Rows from block 2 of the image encoder, named by matrix and row number. Each number is 128 + 32 x the weight over its row's rms, rounded and kept within 0 to 255. All counts start at 0. Numbers have three digits each. After the name is the row's rms in percent of the matrix's.
# fc1: squeeze-excite reduce (encoder.blocks.2.se.fc1.weight, 32x512), inputs 208-259
fc1.0 073:128132116173114165112134181091169102122123100176166180141114176135132143120153119146156085138097115135122114139124121098127173123171103110105111105174123119
fc1.1 116:074154133118113064113183115165116167112112110161168116151099178120092134156102195161141111147151062147145151156117165126116118143133136147119214147101114124
fc1.2 102:170137147106146051099153114101133126106092100155122169135134168164161079196089147108090131176164133108060133152095137119068082121120177108093080091158085165
fc1.3 102:136123164121129123135165145216160179157098147081195179080181117144148141110114173068072140129082172163122162189190076150155135119145105169148159130153150111
fc1.4 103:115134157103148087136145179108093174168187128152113134148131102118113134150133201140106121150162091148139092115121136121094126118171125096157076089070161166
fc1.5 107:201136180172126129099160137075167165100167071103130099183112141142135183103104149154098172170157088156098127123080142150132146173093147129106078133108160120
fc1.6 104:142100152177200170108126136109118149074153113132142128114090136152148162143113189143160172116140132131146158131089150097197166136103160136130148098128119123
fc1.7 103:101091142115115166089124108125098075128093167145135087077130101093153102183097164131121086145143170141129202125129153111106175115192093128137138156147100133
fc1.8 097:200156157056101182133154118148193119168104070154099152099156112111152067121156081142065182147121109183128094151141125100067066114187113070160135053117065153
fc1.9 075:129155106076151139084100117201150087165112094122125207077124148129146117121127096120167155164166103161173121106115124173136145037073111111149159135153142118
fc1.10 075:124137162152168089083114140125127137045137128104094084128079122098106095103109083124111099088180115085135099153142137102150118206118107086135145095144100077
fc1.11 076:155186136141143113085108127103162135116102107083159121125174139101133119153116142135131092137133185099101146103120110126151096121140101111150132113113108243
fc1.12 072:128153086099082092110121164115168114142188171127082102119115127136151102113084138120098117130090127085136131144149140046166139188133134091163104151147138063
fc1.13 093:126091099108100147101118125135108149166113149128123129156070129133127158126167086115113109089147149080064137174150112078113095120143171143131143063141095203
fc1.14 096:099107097112080139162093183087141127119150118179174160126122157115152122122126121117153174131161148071190189098092139147128108061194126090086137088135096077
fc1.15 104:142107106107100124152123137099138095151135143103119118138147081081133125154144106124172149109105159140070130153151132171135093160133151136155074089104145199
fc1.16 099:095104139156187122107154078109093095081153164080102103135119063085125101138190095110139085090127099096072113089114115126142133109129221157182153107106170157
fc1.17 102:127107159088117115180167098129090115104162158104088138120132159095077129116148148146146145128123135075104109100094122158162116104164062086119169035130185152
fc1.18 102:159103160081092129061140182060168156127124137126107162107125130156153119125148182175060184106144132139074116155144156104134075129207131107052128125169089188
fc1.19 098:164084153133155151180140167082116113131120131088129160114158152115151103113115060074107145124154154120147147180156092104145158119142135131143201113202120159
fc1.20 096:141121152177155148168182161184111160146177093129172197063128127168138108121098163181120070140200105085137076109109134135116122050136131143100106096127112187
fc1.21 099:105144127159122105122128085061112093143172114155155103117095121137148121122093052131138158178071133107100127126113186166177140149142127154144189187125159102
fc1.22 099:152159103135124179172108089170151119111171148147155107102130120167197111198104087123152132094061142105132109032096178148178126081123219101121196136097129107
fc1.23 107:073133093179103100129090138058134136134127178157077088151124116122137128137153144105140173112090075075075121111156089098135100122107092186099117125140134155
fc1.24 100:135136166075106136107127174135117171145156121160150165156187163070123139181077129098160143108108171131116146085141138159095128078109116125141094167098137123
fc1.25 103:109161112120071188156139129096148105108161145109130148120052112133134130133135167166127099194135154110099122047102131124117132173190164146119070156145162171
fc1.26 121:165155105130103169182111162140138107161130117134153091126130151191183140193135157054138127134123132090125131098139097130124105133179127131223142175171112095
fc1.27 121:161119141159181138107123097089144089123106073128119071164123191155161156138098099093145082166151086138167152088149154137132155120165152143106158110117148090
fc1.28 123:141120159143131110146174159138110103152196115104166121072124062109065142099156078149197060129158139105157180081114144126171091113135076147160166097185159067
fc1.29 102:117108130155110179122149124129105100159142110110195092123144125120060133200110181126142096173117102077109204143151119141110017096099141139146101143192037118
fc1.30 105:094143132094129115110149125121139167102121114093120101176092096126166142168125147121195114114115106141153125152121189117139130134161097146111111139121138039
fc1.31 097:103074116079140148164093179161123095093154179124107060121109144155160138105127158158155078144140119149091202070109174134116106111127138116128126142138105047